A small sound classifier, trained from scratch: held-out accuracy 98%.
Rows from block 6, named by matrix and row number. Rows with one number belong to one channel. Each number is 128 + 32 x the weight over its row's rms, rounded and kept within 0 to 255. All counts start at 0. Numbers have three digits each. After the name is the row's rms in percent of the matrix's.
# convs0: first 3x3 conv, stride 2 (model.blocks.6.convs.0.weight, 208x144x3x3), inputs 48-51, a 3x3 kernel for each
# convs1: second 3x3 conv (model.blocks.6.convs.1.weight, 208x208x3x3, transposed), outputs 48-51, a 3x3 kernel for each
convs0.17 097:109171100130150086139083105105187111156208187127128136128152124113127147065025086129180187142133070150138134
convs1.17 100:169133123173163128102167126103102109148138152112111104139099097089108165111126120172108110151145135135170115
convs0.18 100:087074144114080116171130163132174191132105143137123093155158138155168155157134113167104126102085153199216150
convs1.18 102:126091152106100171136135084147151111092112131136143168154127064190171107106114137124132176203081157126176147
convs0.19 093:122146144112129137081165098125129117152091133149157148158136135140155141109076109109083140155115106177157141
convs1.19 096:129145081105151135137078095132182116144129132091095095101105093118129111174085104109135144091165114090091082
convs0.20 101:096083102115088118085139108158130142137128201149121169174154116128148172127119114138139128091135115180161163
convs1.20 106:144200142144115136102108190055053102141133128145122146119146148121073089158149152111114164105180141063115159
convs0.21 111:152119136145123123085153181096171149112146196137182180155157116119207123090086111130139058088090118184172102
convs1.21 103:162100148121104120110063140144105092102108101110103175117119156102117133136159130119148167096082124092159176
convs0.22 100:100087120107105151167124085188165089114113096109131165096108159117135144148164140139121112083192145102110176
convs1.22 103:122170147132129128137157175163150125100162156157081133107133125161104132120151166100140144103153109097146134
convs0.23 101:086121121094113133176147082093163112113141119155184098086128109105112132137103147098087109139116144090147164
convs1.23 102:097084105118108058167170105153183138155125189068092184128101117102117149119155137175147155182118138165173102
convs0.24 106:159094078088118113121126116122102120140115132106167163165101135106121153095073079109139109079088087162137151
convs1.24 101:113081163091072075147136129179154155081088131114109093113139152155083101097129119125129127110128108150065110
convs0.25 095:073148146134116107145152159113147121133112156112146140115106151157085052136137112084086157139103173113035103
convs1.25 098:094076075085086105043173095078160164137171131116166131138119128128109125125102159120146150128129130172151160
convs0.26 094:144063059090070123110109124043120077093146063197129125126071134161151104047120122111158109159135135132113137
convs1.26 101:111100148146187127187128088101071103164157164120131128120109176154105139115070106159144141092165135113078146
convs0.27 100:120131113141187132108141092104125125112118138109136153082101055166211177061148132108169171122104122109147052
convs1.27 103:109085119187222111158147096134186137140073100199087158113089153140102120157180067133143115117099119141087109
convs0.28 101:124076147132149158156111097076112125123149133105096135112072153133102069020141096138081124117141105129124067
convs1.28 095:105117149153164151172092133170182129153129133176149104119156150110136108145129167148166114128143109095118118
convs0.29 103:160134144136167132109119066092157103138088149114086117109129179193156155097120122130187106137131125151159114
convs1.29 103:121119145125082123154128081123110191138131118089146080125147133097132131159073125177192104134178137068079082
convs0.30 099:141111096120129101110138129106162151137160134102131154128166080112128102101053099148091129104091082189162141
convs1.30 096:125098127182180177127148183137189159130131093098133104073150115142183163175125109137124143119152153132178092
convs0.31 100:082127178112148136086099125158107096184106047147189204151085103162114153091191114111111181141144138137136100
convs1.31 094:052114181158127132176139149117141091095138110141108135095123138115115061129143135078147168118105151126165108
convs0.32 098:112098104089111144199092078075069089118188153122113064098108108096140130147137113072136143102117139142147104
convs1.32 098:118087117127174123093160089106069143148121129141117138127106111064103160146122152122104187134130114130108122
convs0.33 097:104110091097131114182131094162142171091076101073172118150051123132130119050078107168162125145072119130113048
convs1.33 099:142155123135154119114190142165157139151098189081097058103129163133124123052084086098139168171120144105143152
convs0.34 101:094127108081166118106089158141096136087119110065082134120073116088125146119144165122139115116101096124152080
convs1.34 100:141112134092096126131135131094132135095150127116138150159104108127143092092079124178104116143107127159157150
convs0.35 104:085118099136184148141099074109121092093121112092140107140142105139157156118178150130146148101137112126080092
convs1.35 095:103160127165088121149119141140153132148161169154165111088172114116140120092145145057175091135142152097116119
convs0.36 097:046102139091112114212070092110113168133119143137122116074065162098102110136156095154132129132117137105163124
convs1.36 104:108110110157119156146149152164119134136151192069063140167175116130106133077159160103119121075115118151103117
convs0.37 102:106098154127139158107109116132142154155215147059103134143150114094163114101078117151152088135149151089126116
convs1.37 102:131170080150117092140124141139171167088120108111117090125160152180106139118100120183161113101116117134099117
convs0.38 096:105070089117165145143124135121129146140107138129121160100078056175121150060058073097140136151151126145147116
convs1.38 097:167110143071140120141130128113092128146124096139110109131115106154170100155165081095106157078173151120155111
convs0.39 098:093083112152093132099178124110157147131139112187123150094111115108109149124163124095091113141171179163198146
convs1.39 100:096138141069068105153138117119104060129152162123098118075127122191119122147142188069170166113033124129132064
convs0.40 103:086119128145130092079107149186181091135144096164227137171145120074070098153106119141106101164107135116117110
convs1.40 104:116105151061100120112105105162149113119129154139099112171153097119129110083137074113091143086056160083131135
convs0.41 104:056103165089180131139116156105125148068162161109151132104137195091126087113145139090127146136136124093127132
convs1.41 104:093106105148129158120153156090127103124118138116145150149135137115107176139120176094170077189136156114126147
convs0.42 097:119180130128201169137150109135098085179111080096098118077147157103136141104049112150141147168135135164222141
convs1.42 100:113081084158166141162107167165156159103119159116120125117102189141184150121136159083123068125099136143188135
convs0.43 094:144158121146126107095139174155146109088096116095127135126181116120125119082072106126136101166077145069081187
convs1.43 088:126099125141105144110087145110038087202114183085131128133141109142185133105100141172082110104093138078110148
convs0.44 095:195140088114124130131043087112130092154086070152117151155123092132098109105099110144180131167084142148161083
convs1.44 101:139152152084115091100135084151126181119131070117097111146128092169124109067170133086145102131153171087095101
convs0.45 098:164104128067128092127157109159174116079129201121138122117158076124141136129098081127123122141124143108136143
convs1.45 104:115151141184166186130177091079090084152154174149174120106155126090137072134138127137152167142134160118137130
convs0.46 100:088086096107065104101183192127128104118135115099112121212111035091152097143164106142164161106110086155121137
convs1.46 100:133168139147127152095074144146109098117129113118097095179103156133106148072129168130098128151153159169058126
convs0.47 102:123123151092110112109132171156142170121092116197121174150106102126118095143183103124176167114093141110073145
convs1.47 101:164151141075116088124123136119108114104126104111109089110142173163082121139062115171136073143123115123062134
convs0.48 105:081040052055072138097154147137107155126125126124125125204207116099132115148120097170116153091092127098109093
convs1.48 102:094131143114118084067148116179146145064136156153130106091089108099113133141085141141188137152145171129178164
convs0.49 102:144122090138100142139157157105126213177193105205151130158148073148152144041141125111128113110065121111147153
convs1.49 100:092114091098099142142151073127113139138197093067091160140108073066133122106155116068103123098109078197086119
convs0.50 098:084131153098147150057095115126110156187133135100162179118116144135182152096103133079138142152125146037131139
convs1.50 101:137116150132186100121108180138139122120117123109095122126069126076111140173082141083104131107114171095114074